python train.py --n_mels=80 --spec_augment=false --parallel_block=false
Rows from block 5, named by matrix and row number. Rows with one number belong to one neuron. Each number is 50 + 15 x the weight over its row's rms, rounded and kept within 0 to 99. All counts start at 0. After the name is the row's rms in percent of the matrix's.
# fc1: MLP up (model.blocks.5.mlp.fc1.weight, 1024x256), inputs 52-103
# fc2: MLP down (model.blocks.5.mlp.fc2.weight, 256x1024, transposed), outputs 52-103
fc1.221 103:51 29 34 24 48 30 41 29 57 53 38 49 58 74 70 20 55 57 14 67 62 50 47 42 72 52 41 55 56 38 60 30 63 38 17 30 70 28 34 33 49 64 41 52 67 39 71 60 71 40 44 56
fc2.221 075:63 49 58 58 48 53 28 77 62 40 74 34 82 51 45 45 50 58 50 64 64 32 29 44 73 64 47 46 73 66 61 47 32 46 47 34 61 47 49 50 66 46 28 46 54 33 28 22 46 60 26 66
fc1.222 100:57 30 63 27 44 31 26 39 75 65 39 51 48 56 56 40 64 47 48 48 58 50 44 36 67 45 65 43 30 49 55 21 56 27 37 39 63 40 48 41 61 53 34 57 52 39 54 86 82 45 44 75
fc2.222 101:38 43 43 41 42 31 50 74 52 37 48 15 83 56 65 49 32 63 60 47 56 30 41 72 58 61 43 57 33 45 59 49 71 17 46 56 68 17 38 52 39 63 58 50 52 42 45 52 49 64 62 40
fc1.224 096:77 29 43 43 29 34 27 37 64 52 51 54 57 61 67 43 60 44 27 71 52 49 44 34 50 31 45 29 47 58 56 39 64 27 38 46 54 44 56 40 31 54 38 41 71 45 48 78 74 49 34 53
fc2.224 085:44 36 59 44 61 28 37 43 49 39 53 44 54 61 29 61 59 56 57 54 20 47 41 57 77 50 18 68 27 56 40 60 43 33 53 33 63 69 68 43 45 31 50 47 53 41 62 65 47 81 37 41
fc1.225 111:62 35 48 33 29 15 28 29 54 66 47 75 35 73 62 41 61 53 31 58 48 43 44 33 62 26 41 39 47 47 56 45 48 30 36 38 56 19 36 46 42 57 49 46 68 54 67 71 90 49 45 54
fc2.225 081:34 67 80 35 51 65 77 35 41 54 71 36 60 50 42 73 58 46 75 35 36 50 50 60 50 45 55 51 38 65 35 70 56 41 45 47 32 62 41 52 58 37 35 70 41 59 46 85 69 64 49 42
fc1.226 110:54 28 28 48 33 41 24 52 71 63 31 54 47 83 61 22 57 51 49 61 50 46 46 16 46 36 37 19 53 46 56 41 51 39 32 30 65 28 38 32 38 47 38 44 80 70 61 72 68 50 58 48
fc2.226 103:62 39 31 73 29 38 57 48 55 39 50 67 60 68 42 36 69 46 73 60 55 52 40 73 41 33 68 49 63 53 57 70 98 44 60 57 46 40 51 44 67 68 34 19 45 52 28 50 56 67 43 49
fc1.228 107:49 27 62 43 32 34 25 36 56 76 40 59 44 55 53 32 70 40 37 76 45 42 24 28 71 56 64 49 37 64 43 30 73 40 37 52 47 30 30 32 66 50 46 42 69 52 65 60 70 47 31 64
fc2.228 100:65 38 63 68 68 54 46 65 71 38 34 29 61 49 47 52 48 26 44 39 11 36 50 62 68 43 43 20 43 23 24 59 54 65 28 32 38 62 62 36 57 24 30 29 44 46 58 64 53 94 59 39
fc1.229 096:43 34 53 55 59 45 29 42 46 56 42 55 60 62 60 36 63 37 18 82 61 62 44 37 69 49 48 42 37 59 38 33 61 38 40 37 49 26 24 47 46 78 41 49 57 42 60 70 56 26 34 42
fc2.229 104:38 44 46 25 43 53 35 54 41 25 57 39 45 50 30 58 25 39 44 45 40 43 53 43 51 39 25 33 51 51 15 50 47 45 43 42 35 62 45 34 40 46 66 39 35 35 67 64 56 55 70 42
fc1.230 098:69 31 56 35 42 30 39 42 64 58 41 64 60 73 64 47 55 43 25 48 67 42 34 36 55 45 44 40 41 53 47 43 61 23 25 38 70 39 58 42 45 58 38 46 56 54 44 82 87 50 36 55
fc2.230 074:39 25 33 43 58 53 30 60 68 56 64 47 80 61 57 60 49 44 62 37 41 44 51 35 69 39 39 57 44 55 39 56 77 42 65 54 50 49 46 37 29 64 38 48 69 81 34 70 63 67 34 28
fc1.231 094:70 29 70 37 35 17 36 46 60 40 39 68 82 55 67 43 64 30 36 52 54 68 22 38 54 59 60 43 46 58 58 38 49 24 23 37 71 31 54 33 40 61 41 35 54 38 54 97 98 46 31 62
fc2.231 103:35 60 51 26 35 31 27 39 52 46 41 19 57 51 41 45 59 53 64 63 50 55 53 31 59 47 42 79 27 64 62 56 51 39 56 43 54 33 47 51 37 77 32 45 68 18 48 65 51 50 33 51
fc1.232 101:61 25 37 42 45 42 25 40 67 55 48 66 36 68 57 41 67 58 35 63 62 52 42 49 58 39 35 62 45 19 35 33 53 41 27 52 67 51 44 43 47 53 57 22 56 69 64 63 77 37 54 72
fc2.232 094:46 55 28 53 62 54 39 40 49 36 62 40 38 59 59 55 42 59 58 67 32 50 54 60 55 34 40 16 47 67 26 20 65 34 50 41 51 32 21 39 58 59 41 49 55 59 58 96 51 35 52 26
fc1.233 099:54 30 51 35 36 40 42 24 48 59 38 52 58 59 79 33 56 56 18 55 56 42 45 35 66 31 52 48 56 49 54 23 70 51 20 34 58 31 42 42 62 54 48 40 68 54 59 71 78 54 49 36
fc2.233 075:59 21 35 27 27 42 55 38 46 63 38 41 42 53 53 62 53 46 52 21 17 54 52 33 38 46 07 36 52 63 53 26 52 19 38 30 20 44 40 54 66 47 33 62 52 60 67 67 72 60 39 73
fc1.235 094:68 18 45 24 34 44 26 46 65 56 31 66 67 70 59 45 57 58 39 51 62 63 35 36 55 47 59 35 60 50 70 42 59 17 32 42 70 40 35 38 60 63 40 41 56 42 53 74 84 40 48 61
fc2.235 098:39 42 44 36 44 30 32 65 68 50 49 20 68 54 61 47 39 58 53 68 62 41 34 76 63 83 38 54 18 71 51 45 59 24 46 59 55 59 39 44 53 71 58 50 51 41 66 51 57 54 66 29
fc1.236 095:46 23 34 29 53 27 40 33 50 47 40 56 65 70 65 44 58 52 34 45 71 65 41 33 56 38 57 70 55 59 56 38 87 35 51 44 55 18 51 39 70 63 42 46 61 45 75 78 74 47 59 31
fc2.236 099:39 41 48 33 40 55 46 38 69 59 47 23 69 64 50 38 23 40 49 62 33 59 57 41 44 56 34 34 42 85 80 50 53 02 45 45 56 38 37 50 65 73 41 26 37 41 48 77 66 35 38 44
fc1.238 115:53 22 43 58 55 47 27 48 54 41 58 31 46 63 58 52 49 42 54 50 40 58 29 48 65 42 62 52 13 57 80 42 52 46 43 65 51 24 41 42 54 70 26 35 65 28 63 53 49 64 37 50
fc2.238 147:65 41 60 49 49 52 39 37 34 63 45 29 62 56 54 45 56 27 68 53 34 82 53 36 31 69 60 48 38 51 63 75 66 56 38 38 28 42 52 41 70 23 45 76 56 83 76 23 45 39 61 75
fc1.239 100:74 38 41 47 29 25 49 28 59 64 40 63 48 62 72 38 71 56 32 53 51 47 46 32 72 27 58 50 49 50 55 49 77 54 28 33 52 36 52 38 39 46 39 39 65 48 65 77 80 34 43 41
fc2.239 088:39 35 14 30 79 73 48 50 43 67 46 37 66 55 42 43 46 28 69 40 52 51 49 40 34 40 28 45 61 70 13 52 47 24 56 48 44 23 35 45 73 54 46 27 40 56 38 71 56 64 36 37
fc1.241 101:62 27 60 40 44 31 39 27 60 62 30 62 59 67 67 46 79 52 32 56 42 45 58 47 63 27 43 44 34 40 58 16 50 37 39 41 53 45 42 48 66 42 58 25 75 41 61 70 74 49 52 43
fc2.241 093:63 48 45 17 80 78 45 32 48 22 49 66 45 59 49 69 42 36 72 38 30 63 45 61 35 28 06 36 56 31 35 43 44 51 43 39 20 52 32 57 73 33 44 62 29 62 16 89 48 28 45 40
fc1.242 099:56 24 40 41 41 41 32 41 67 77 40 56 40 57 66 53 61 53 18 60 60 43 53 34 61 47 45 44 50 53 42 43 59 27 38 44 59 28 40 44 52 56 29 40 65 52 47 83 61 41 43 61
fc2.242 087:27 31 38 56 59 43 28 49 77 40 62 61 55 29 30 63 56 48 46 44 40 52 43 53 51 30 43 52 59 49 52 57 56 30 57 53 16 52 49 33 30 54 33 78 52 59 54 61 65 73 40 41
fc1.243 097:58 20 44 28 39 26 42 28 53 56 37 42 55 62 71 42 52 42 20 53 56 45 52 26 67 44 41 38 44 38 54 41 70 40 30 30 62 44 49 44 41 62 54 45 63 44 42 62 77 47 46 51
fc2.243 079:28 59 12 32 25 26 56 51 42 46 22 38 66 35 38 76 50 24 42 47 42 58 32 38 60 51 38 51 27 44 73 38 43 35 26 36 39 45 31 62 64 49 70 54 39 33 39 56 77 64 23 32
fc1.244 097:52 31 53 49 43 42 39 33 49 44 37 68 56 49 61 47 64 41 39 51 49 44 52 34 56 33 56 38 28 42 42 48 63 34 28 38 58 42 41 31 57 77 47 43 59 39 53 81 86 42 47 61
fc2.244 115:22 52 51 33 42 46 31 59 67 52 29 43 42 67 38 33 48 46 67 53 45 59 50 42 59 70 37 36 13 76 64 46 76 22 55 33 36 65 33 62 36 39 54 45 55 43 43 70 55 51 44 51
fc1.245 094:60 38 46 62 62 65 39 58 30 34 38 78 31 60 51 69 49 35 47 68 53 24 56 60 45 63 70 42 52 46 45 36 47 42 40 30 56 42 14 44 44 49 29 44 71 68 57 71 57 48 56 43
fc2.245 126:67 56 54 67 37 48 46 47 26 52 60 50 61 43 64 27 12 51 84 61 42 49 60 59 29 47 46 43 69 37 47 32 42 62 76 50 52 70 39 41 42 41 47 34 37 66 32 32 39 62 74 54
fc1.246 094:58 38 53 36 38 54 45 46 63 56 51 47 53 62 73 44 74 50 23 59 83 47 46 45 73 51 52 66 48 36 42 47 82 37 37 39 54 37 44 57 59 51 32 32 63 58 38 74 68 48 43 46
fc2.246 080:23 44 40 61 60 17 48 54 45 65 33 37 79 47 38 57 50 41 51 84 35 43 41 56 37 42 39 57 48 56 36 51 42 39 51 18 51 45 38 52 55 32 55 56 66 73 56 72 87 63 52 54
fc1.247 102:65 29 67 50 36 40 25 42 60 51 38 62 52 59 55 45 62 64 23 46 52 41 61 29 65 51 65 43 54 43 27 47 44 53 20 34 51 39 52 54 49 40 52 48 76 77 71 76 82 34 60 53
fc2.247 105:70 64 25 55 55 64 42 52 47 43 44 23 54 53 53 72 40 68 18 78 49 64 61 12 43 52 22 36 58 21 34 28 48 47 19 33 58 58 39 47 33 39 53 84 53 61 68 55 54 50 60 59
fc1.248 109:51 16 54 53 35 32 31 26 71 67 38 62 55 78 56 24 79 43 40 66 44 57 42 43 73 31 46 41 41 53 49 35 61 37 27 34 59 43 36 30 69 57 58 30 62 52 50 81 76 40 42 55
fc2.248 103:41 54 45 56 60 34 44 37 51 25 42 18 42 64 35 48 59 30 70 64 45 51 43 56 56 49 45 58 18 57 50 53 40 54 40 49 58 69 34 62 54 36 42 32 53 40 49 74 64 56 49 25
fc1.249 095:62 09 47 49 45 17 32 47 45 55 32 41 57 73 69 48 69 69 37 52 69 54 44 32 44 35 54 57 47 42 62 46 64 36 28 50 55 35 43 45 56 64 69 32 77 40 54 73 74 60 57 45
fc2.249 098:37 38 47 40 55 25 25 39 62 59 54 47 44 46 57 44 40 62 59 68 40 54 31 28 59 56 44 54 48 68 73 75 62 14 57 26 26 45 13 50 54 67 51 52 66 50 39 79 42 23 58 60
fc1.250 098:52 39 46 30 54 45 35 62 53 41 37 58 59 66 61 47 52 72 26 46 85 59 47 38 67 37 55 56 60 67 45 40 76 48 18 44 69 35 53 48 58 50 55 34 73 40 43 75 75 39 60 48
fc2.250 103:36 46 47 36 48 29 24 54 55 69 55 53 76 38 61 50 31 57 53 77 65 49 35 49 39 63 32 59 36 50 66 32 46 15 26 18 57 68 35 50 32 56 29 49 44 41 40 64 48 50 30 54
fc1.251 102:41 38 44 47 38 36 52 40 67 61 36 58 58 71 53 20 57 49 36 48 44 52 48 26 65 34 50 40 55 73 53 41 52 26 31 39 56 37 32 31 64 61 49 42 65 51 47 82 94 44 37 51
fc2.251 112:50 44 71 40 62 67 58 66 68 55 50 31 49 78 44 57 52 41 78 60 29 38 54 50 71 49 23 55 15 52 43 57 54 47 63 41 65 60 40 52 39 51 43 47 54 38 61 40 39 58 57 28
fc1.252 102:72 29 42 35 24 35 20 35 70 53 60 46 53 60 53 41 64 48 38 61 55 46 32 51 49 43 48 38 49 41 55 36 47 30 43 43 73 35 56 07 52 63 24 26 56 43 34 66 75 49 53 55
fc2.252 105:37 59 34 46 43 59 61 63 49 50 51 20 71 62 56 64 49 31 54 44 39 25 51 57 56 69 60 36 31 74 35 57 67 44 43 26 46 47 47 49 40 50 52 53 58 27 32 88 34 42 49 40
fc1.253 104:62 27 43 24 34 40 53 27 58 68 28 55 71 60 65 38 62 50 28 50 71 55 42 30 61 20 49 40 52 47 48 38 72 39 31 42 46 38 35 47 51 70 34 55 62 60 54 74 73 42 58 53
fc2.253 087:47 31 30 54 41 50 41 44 38 43 39 08 74 51 30 55 50 37 53 61 42 68 41 24 55 52 40 32 59 74 57 50 55 36 60 54 34 35 20 67 66 55 60 39 58 52 48 61 68 54 34 40
fc1.254 107:73 45 42 26 28 42 26 23 61 80 48 64 48 57 54 53 67 40 09 78 65 40 47 35 41 29 27 53 46 41 55 55 50 20 35 49 57 47 53 52 54 56 19 45 44 69 25 66 74 35 41 58
fc2.254 103:70 51 60 59 46 65 43 79 43 46 48 42 67 32 55 80 45 41 55 25 50 42 29 57 48 43 35 37 51 42 35 71 54 40 71 55 63 66 41 46 62 23 38 28 90 44 38 76 54 71 54 59
fc1.255 095:50 38 38 42 44 49 42 43 63 61 42 53 42 68 58 37 60 52 11 48 83 52 46 29 59 38 38 63 43 51 37 29 64 53 33 46 55 41 46 48 42 52 46 40 80 37 40 71 75 57 51 36
fc2.255 089:39 51 48 55 58 33 46 51 59 48 31 47 36 60 31 50 57 29 33 66 60 53 41 48 70 70 49 57 44 30 75 59 48 39 34 35 18 63 33 27 50 25 59 70 36 54 55 74 83 51 29 49
fc1.256 099:73 36 53 45 34 32 36 32 42 53 37 40 34 55 63 46 68 43 35 50 39 52 31 42 49 26 61 55 33 56 59 25 59 14 13 35 65 43 62 56 52 55 49 39 67 41 63 93 88 47 35 54
fc2.256 099:45 52 52 39 43 71 56 41 56 60 38 37 49 58 58 43 54 38 66 39 37 62 48 57 59 23 38 43 38 35 27 42 60 33 59 37 49 29 31 64 39 41 25 73 57 51 55 77 56 55 58 28
fc1.257 089:52 25 48 42 46 30 37 23 60 50 43 62 55 58 55 36 66 49 48 61 48 44 41 28 59 38 51 59 57 49 44 38 65 53 33 45 70 28 36 36 59 59 42 24 73 33 59 75 62 54 35 66
fc2.257 089:39 45 50 22 55 61 61 50 49 70 33 45 50 84 54 35 54 36 49 43 46 22 67 59 59 45 31 57 20 59 45 56 65 44 58 50 37 49 34 49 50 41 27 50 30 57 40 72 48 64 48 51
fc1.260 098:66 25 44 39 33 10 44 22 53 63 33 58 53 64 57 23 72 45 23 67 45 63 37 28 66 33 61 59 29 62 55 47 76 43 29 34 54 29 31 37 56 65 54 39 57 45 61 82 73 52 49 45
fc2.260 091:35 36 48 54 39 55 44 38 58 40 31 50 55 64 34 24 45 51 75 56 39 57 48 48 54 40 24 40 49 55 47 74 60 41 55 58 34 39 18 70 64 43 50 45 50 65 59 85 79 41 44 12
fc1.263 098:50 24 46 33 44 32 29 41 59 55 43 84 62 62 71 55 67 54 15 51 49 49 41 37 67 51 43 48 43 47 63 35 67 26 29 33 57 28 41 36 59 57 42 52 69 61 56 82 83 50 44 53
fc2.263 062:11 58 44 39 54 34 36 34 57 41 45 35 53 40 35 19 43 33 72 53 37 55 51 62 56 35 51 66 23 63 31 65 50 47 43 53 55 41 52 55 50 51 64 56 37 40 59 63 63 47 52 41
fc1.264 098:62 28 54 39 54 34 23 32 65 50 31 59 42 73 63 44 59 43 24 71 58 45 35 31 65 28 38 59 36 51 44 39 71 30 38 34 60 33 35 42 63 67 56 40 58 57 54 72 75 52 54 49
fc2.264 085:10 52 38 33 60 56 46 38 51 31 42 48 40 60 37 41 43 36 67 50 56 58 51 69 48 39 40 45 45 61 43 57 64 09 51 57 12 53 15 66 73 46 52 58 19 67 75 60 44 42 31 31
fc1.265 104:50 07 53 24 44 35 33 37 56 61 31 51 46 72 55 33 70 56 24 65 66 47 49 36 63 44 45 50 52 49 39 43 56 42 25 40 45 30 49 49 43 59 47 47 50 60 59 48 74 54 56 52
fc2.265 102:58 35 34 40 36 41 43 46 26 36 30 36 59 33 48 56 45 69 34 49 49 65 51 59 48 53 26 52 31 31 59 52 47 20 52 26 54 40 24 47 55 34 48 48 33 60 55 61 68 51 44 41
fc1.266 102:59 25 28 34 33 20 20 28 49 67 42 55 64 70 48 32 62 66 27 70 55 54 29 29 72 38 46 46 40 66 45 47 78 41 43 40 65 22 41 23 54 53 51 48 68 39 75 76 72 41 53 37
fc2.266 113:34 46 50 58 29 52 23 40 47 61 34 41 75 48 42 40 46 39 60 34 28 45 47 60 36 42 43 34 44 61 62 40 50 38 44 37 35 63 55 45 70 33 67 39 50 72 59 66 71 20 52 20
fc1.267 094:67 22 41 31 53 25 41 32 62 64 38 77 64 69 66 45 73 61 26 79 54 44 33 42 69 33 52 47 54 46 47 31 62 27 41 36 63 25 36 32 34 66 34 46 55 61 63 71 73 41 39 52
fc2.267 079:20 21 48 42 50 45 41 50 41 22 36 53 30 53 33 53 49 39 78 51 53 34 48 72 62 71 25 38 56 44 44 46 52 30 60 36 27 45 59 44 43 36 49 40 22 39 50 68 59 40 42 49
fc1.268 099:55 38 33 39 36 22 42 32 66 56 53 65 58 60 44 26 66 41 35 78 55 48 44 44 60 39 37 59 43 48 46 30 66 43 27 48 67 14 44 32 63 64 44 47 63 35 54 60 65 51 18 58
fc2.268 109:51 48 37 52 53 76 67 18 54 54 40 57 32 90 23 89 97 54 59 56 32 22 61 51 58 32 55 47 47 67 39 48 54 55 59 50 26 58 54 61 62 21 37 28 52 68 41 56 35 59 27 63
fc1.269 101:39 22 24 47 35 41 18 47 48 59 28 51 54 57 50 37 59 60 28 70 58 63 40 41 70 34 66 46 37 65 49 43 82 24 34 34 64 31 45 33 54 62 38 41 55 42 67 69 72 54 65 42
fc2.269 120:46 36 56 46 14 53 18 47 45 54 30 42 59 62 58 50 72 46 55 49 29 39 44 54 58 39 60 34 30 59 60 34 47 30 44 24 31 57 47 32 67 46 56 25 59 41 64 99 63 45 25 20
fc1.270 103:62 04 46 37 30 26 27 19 55 56 32 59 38 64 56 35 62 52 20 70 62 50 51 38 67 30 54 39 52 51 53 31 65 24 20 39 58 29 41 41 68 58 44 33 53 41 56 65 68 44 46 53
fc2.270 091:26 31 48 56 50 44 41 45 39 36 36 38 78 37 53 62 61 45 69 58 25 65 61 53 65 60 26 79 33 26 49 50 70 32 56 34 43 59 73 29 42 36 30 52 57 48 37 85 38 52 21 45
fc1.271 092:56 29 42 35 40 36 44 43 44 67 36 53 49 60 68 32 61 63 22 68 52 58 39 34 62 47 43 49 42 47 69 37 60 40 29 26 66 31 43 40 57 72 39 42 73 48 59 74 80 51 46 48
fc2.271 069:45 40 60 40 25 33 46 21 62 66 41 44 59 62 32 65 43 46 66 27 20 49 49 67 49 57 31 32 39 88 63 74 58 50 53 44 47 65 38 51 43 31 43 47 71 56 57 67 62 39 44 40
fc1.272 101:53 33 60 31 29 45 48 41 62 50 38 70 79 64 59 52 56 41 54 51 46 60 39 51 57 33 58 29 35 61 65 39 51 13 43 36 54 44 32 24 68 59 45 39 49 30 31 84 65 33 52 56
fc2.272 126:20 47 40 39 43 29 20 61 61 44 36 18 60 36 37 40 53 45 62 53 51 42 27 62 50 59 56 48 44 73 57 71 64 40 23 60 67 42 72 72 56 45 55 47 47 40 46 77 50 48 51 20
fc1.273 098:55 30 41 25 40 37 55 39 59 54 27 48 58 71 59 43 61 49 18 59 62 55 37 27 59 38 48 50 48 64 48 48 67 37 26 36 54 24 26 59 55 63 40 40 61 52 56 65 71 40 36 52
fc2.273 083:37 13 32 42 54 39 43 29 49 50 26 20 52 43 44 60 49 33 38 31 62 62 49 35 32 30 11 47 58 74 76 40 49 38 50 41 35 38 46 62 42 34 41 42 40 67 24 62 73 55 47 32
fc1.274 100:52 22 48 29 50 34 48 31 53 59 43 59 58 71 63 48 69 60 22 72 59 50 43 28 70 46 47 54 56 54 43 39 79 24 31 25 72 30 31 43 52 67 37 41 63 47 63 73 74 43 46 50
fc2.274 076:65 34 46 14 46 57 34 43 97 23 43 50 47 60 58 48 53 57 51 38 47 42 64 58 38 60 40 49 30 73 55 59 37 54 51 42 47 55 57 40 63 25 42 31 41 54 45 67 47 62 38 27
fc1.275 102:70 33 64 46 31 26 43 22 58 65 50 57 46 61 52 34 58 52 41 76 48 34 53 17 76 34 38 53 45 44 53 44 65 40 32 26 56 33 33 28 49 52 64 22 57 53 59 73 61 51 54 62
fc2.275 102:24 60 46 43 64 52 51 41 54 40 46 62 55 83 39 50 56 45 65 55 34 42 61 61 58 46 41 45 43 55 26 46 66 40 63 36 28 50 38 73 36 50 41 48 47 58 48 79 88 67 59 26
fc1.276 098:61 37 52 47 42 16 36 36 53 64 24 42 46 61 73 37 54 48 22 54 37 41 70 32 69 55 35 52 41 50 47 37 67 45 26 30 53 26 39 40 61 63 50 52 81 43 67 66 71 45 51 54
fc2.276 072:27 40 20 40 29 52 53 17 37 40 48 22 53 68 31 50 74 54 49 33 13 39 54 49 48 14 14 46 35 39 54 46 76 34 34 62 33 35 26 76 46 22 58 46 44 68 58 74 58 57 53 60
fc1.277 102:75 32 41 42 58 52 35 42 60 52 42 47 56 84 67 56 47 70 20 56 73 58 51 32 58 29 48 37 54 68 50 46 56 45 34 40 55 42 48 45 25 54 35 34 80 66 47 69 72 31 72 41
fc2.277 107:47 37 36 73 45 35 50 43 56 75 46 45 37 40 56 72 61 46 71 55 21 52 43 70 61 76 39 55 38 55 72 21 39 39 28 16 82 59 39 24 53 39 48 63 65 45 79 60 61 53 37 64
fc1.278 100:53 24 52 27 37 33 43 27 63 65 36 63 56 63 72 38 70 42 32 57 62 44 49 35 74 33 57 64 32 71 52 50 79 28 44 44 60 18 46 32 67 56 45 45 68 58 65 73 64 59 46 38
fc2.278 087:26 52 66 40 50 42 50 47 30 52 38 39 72 56 17 52 27 52 72 62 34 48 47 61 42 35 40 70 54 71 54 63 50 08 43 51 45 44 20 69 59 53 67 35 27 54 46 67 47 26 36 28
fc1.279 093:77 21 61 37 44 24 37 41 57 66 30 64 52 62 65 66 47 52 36 60 76 64 38 34 59 15 52 37 50 43 67 38 43 38 32 50 71 25 56 43 43 67 38 46 66 48 53 82 83 46 54 58
fc2.279 092:13 60 42 36 64 27 13 43 66 50 40 41 79 57 61 33 69 48 56 44 71 51 34 58 41 53 21 49 40 53 53 53 63 34 33 21 28 60 43 43 38 68 39 50 51 56 69 57 53 56 44 45
fc1.281 104:63 28 48 29 44 28 37 36 53 83 29 56 52 57 70 34 71 56 30 64 49 46 54 28 74 52 47 42 44 43 53 36 75 21 31 34 65 35 50 46 40 57 58 40 71 58 65 78 70 48 45 55
fc2.281 076:41 77 26 25 57 30 54 45 53 43 68 42 56 64 56 62 41 63 61 64 41 52 56 54 64 58 47 74 37 31 27 59 79 40 65 40 39 32 75 58 36 37 08 52 44 56 50 70 43 58 67 43
fc1.283 108:54 22 45 38 45 26 39 39 59 61 44 56 66 83 62 48 62 51 35 67 61 67 28 28 72 45 52 72 40 68 49 41 85 31 38 40 59 18 49 10 49 65 41 57 68 52 64 78 57 58 38 44
fc2.283 118:28 65 47 47 34 47 32 37 44 49 28 54 59 68 34 61 40 45 59 50 43 40 41 45 41 43 48 49 47 70 74 45 50 05 58 36 42 63 19 62 65 57 78 22 41 83 44 71 81 24 48 49
fc1.284 105:57 29 48 37 36 25 35 41 43 58 49 48 51 60 64 34 75 64 22 62 52 47 47 26 60 43 34 36 42 48 53 37 63 29 20 32 62 29 51 49 42 52 47 37 71 43 58 76 77 43 53 48
fc2.284 076:45 42 34 49 51 29 50 14 71 66 53 21 39 53 37 63 68 41 51 43 36 68 38 31 73 52 37 65 35 58 26 48 36 27 48 28 65 50 33 43 52 47 55 59 70 40 68 55 54 59 52 42
fc1.285 101:56 30 33 30 35 29 35 31 62 62 35 62 55 65 60 40 73 54 13 64 48 53 48 41 65 38 47 46 51 60 42 42 64 37 33 44 62 27 39 38 45 67 42 29 68 52 59 64 75 51 37 53
fc2.285 072:11 39 47 39 64 54 45 37 55 20 33 46 47 58 48 66 47 56 30 50 43 60 49 46 66 45 21 45 64 44 74 38 36 45 58 52 43 46 40 37 36 32 29 44 33 46 40 64 48 43 38 25
fc1.287 095:82 37 61 44 22 36 38 39 64 62 51 76 63 59 65 49 62 40 45 49 58 45 15 28 31 30 45 42 44 43 74 43 43 25 25 20 86 22 53 35 59 52 49 33 51 50 53 76 81 51 37 71
fc2.287 108:33 56 51 46 56 58 31 39 71 60 47 42 49 72 53 49 77 33 66 46 46 19 30 41 58 55 34 65 57 46 52 54 59 63 48 48 25 64 52 42 38 69 33 66 74 62 44 69 44 49 60 52
fc1.288 097:54 39 45 39 51 28 42 35 52 67 35 55 47 55 68 48 71 47 18 54 63 51 61 41 54 27 63 47 39 44 44 53 74 21 27 42 70 43 44 55 66 63 43 32 55 44 61 79 75 55 50 42
fc2.288 089:45 30 41 45 59 46 46 49 60 65 49 30 66 50 59 65 72 47 30 40 50 59 56 43 40 26 41 40 26 58 44 39 53 38 52 26 70 55 51 43 36 29 44 44 59 32 83 77 45 53 56 32
fc1.289 095:54 24 35 40 45 19 22 42 60 75 35 56 46 68 56 34 57 51 27 69 48 47 47 32 48 33 39 34 48 38 44 31 60 20 27 31 55 32 32 34 46 67 48 49 73 44 58 69 70 45 39 50
fc2.289 080:35 64 31 29 58 60 59 23 34 44 58 35 48 56 30 48 53 30 78 59 35 49 57 69 64 48 39 16 38 50 33 45 71 53 62 52 46 34 23 87 32 35 34 46 70 18 64 70 44 64 60 53
fc1.290 098:66 27 45 36 19 29 37 35 67 53 42 55 54 59 71 51 67 53 32 56 48 50 57 19 67 52 29 45 52 44 49 31 65 43 41 27 51 38 53 35 42 47 34 42 75 41 51 79 64 48 42 59
fc2.290 079:54 39 38 23 34 54 46 31 46 73 33 45 44 52 54 45 57 47 33 32 37 38 43 41 65 36 24 72 19 75 50 46 64 50 50 58 39 57 46 45 62 37 36 48 63 54 55 53 63 75 46 48
fc1.291 092:67 46 36 41 46 37 41 39 44 74 52 62 45 68 53 30 75 55 22 79 41 55 55 38 59 44 52 39 41 56 51 50 80 25 27 24 69 32 36 39 59 59 49 47 81 33 59 78 72 34 28 70
fc2.291 099:42 38 47 41 57 37 67 22 29 54 69 55 28 75 27 51 81 40 64 46 39 45 40 56 69 55 48 48 69 43 45 45 53 40 77 43 33 51 18 50 57 44 43 20 70 26 57 56 29 47 42 43
fc1.292 100:68 26 31 31 48 56 50 44 40 56 37 53 63 57 52 35 59 48 22 44 73 60 39 43 69 47 61 51 48 68 51 51 65 30 29 46 66 43 47 46 35 53 41 40 61 43 52 70 78 51 47 34
fc2.292 107:52 30 42 65 21 26 26 33 60 75 51 40 60 29 46 47 43 51 49 83 49 54 40 60 52 61 34 37 40 32 66 41 29 35 31 42 74 40 51 14 48 49 56 51 29 63 57 35 38 55 19 65
fc1.293 096:55 25 47 15 27 52 24 53 71 75 56 69 32 51 58 50 79 58 14 62 64 36 36 42 57 48 54 48 45 47 53 51 57 39 28 34 72 44 62 41 56 55 48 56 66 52 50 61 80 48 47 59
fc2.293 120:57 31 27 42 53 42 44 44 52 52 41 35 63 45 46 79 39 45 16 56 50 63 74 59 63 51 08 30 48 50 46 29 56 28 41 26 74 32 34 40 77 61 34 52 62 37 75 60 36 64 29 56
fc1.294 105:60 23 49 28 39 35 31 38 54 48 36 38 49 59 69 40 50 64 25 65 48 51 61 40 63 47 46 39 41 48 66 56 70 35 45 40 55 28 39 41 53 48 46 48 58 64 55 58 66 52 63 49
fc2.294 090:57 34 30 54 24 61 53 73 69 32 50 60 25 49 74 45 39 63 55 41 51 54 55 47 70 37 50 25 52 45 74 61 55 22 55 26 50 56 34 43 66 29 37 21 34 36 39 77 63 52 28 50
fc1.296 098:58 08 52 46 41 16 40 23 59 64 50 62 48 52 45 25 71 38 47 81 29 45 49 35 62 45 46 43 33 48 52 35 63 36 31 38 59 38 39 33 61 62 42 34 76 32 67 73 63 51 46 45
fc2.296 094:45 56 62 24 50 67 65 38 68 49 37 45 43 66 35 57 56 38 72 44 27 33 38 55 77 26 31 37 34 61 46 51 64 67 75 58 47 39 52 49 56 34 24 41 37 49 49 72 63 61 43 50
fc1.297 096:58 14 45 32 41 26 30 41 49 48 36 46 51 66 61 29 55 40 32 64 51 56 49 36 64 47 45 27 30 53 56 39 69 39 28 26 64 31 45 35 48 61 34 43 52 48 58 73 76 46 47 67
fc2.297 090:55 51 26 30 36 42 28 70 70 65 53 36 64 62 63 47 28 55 53 44 54 43 42 48 46 60 36 49 15 78 56 35 48 21 48 22 59 54 61 36 54 35 64 48 50 46 57 64 69 48 39 22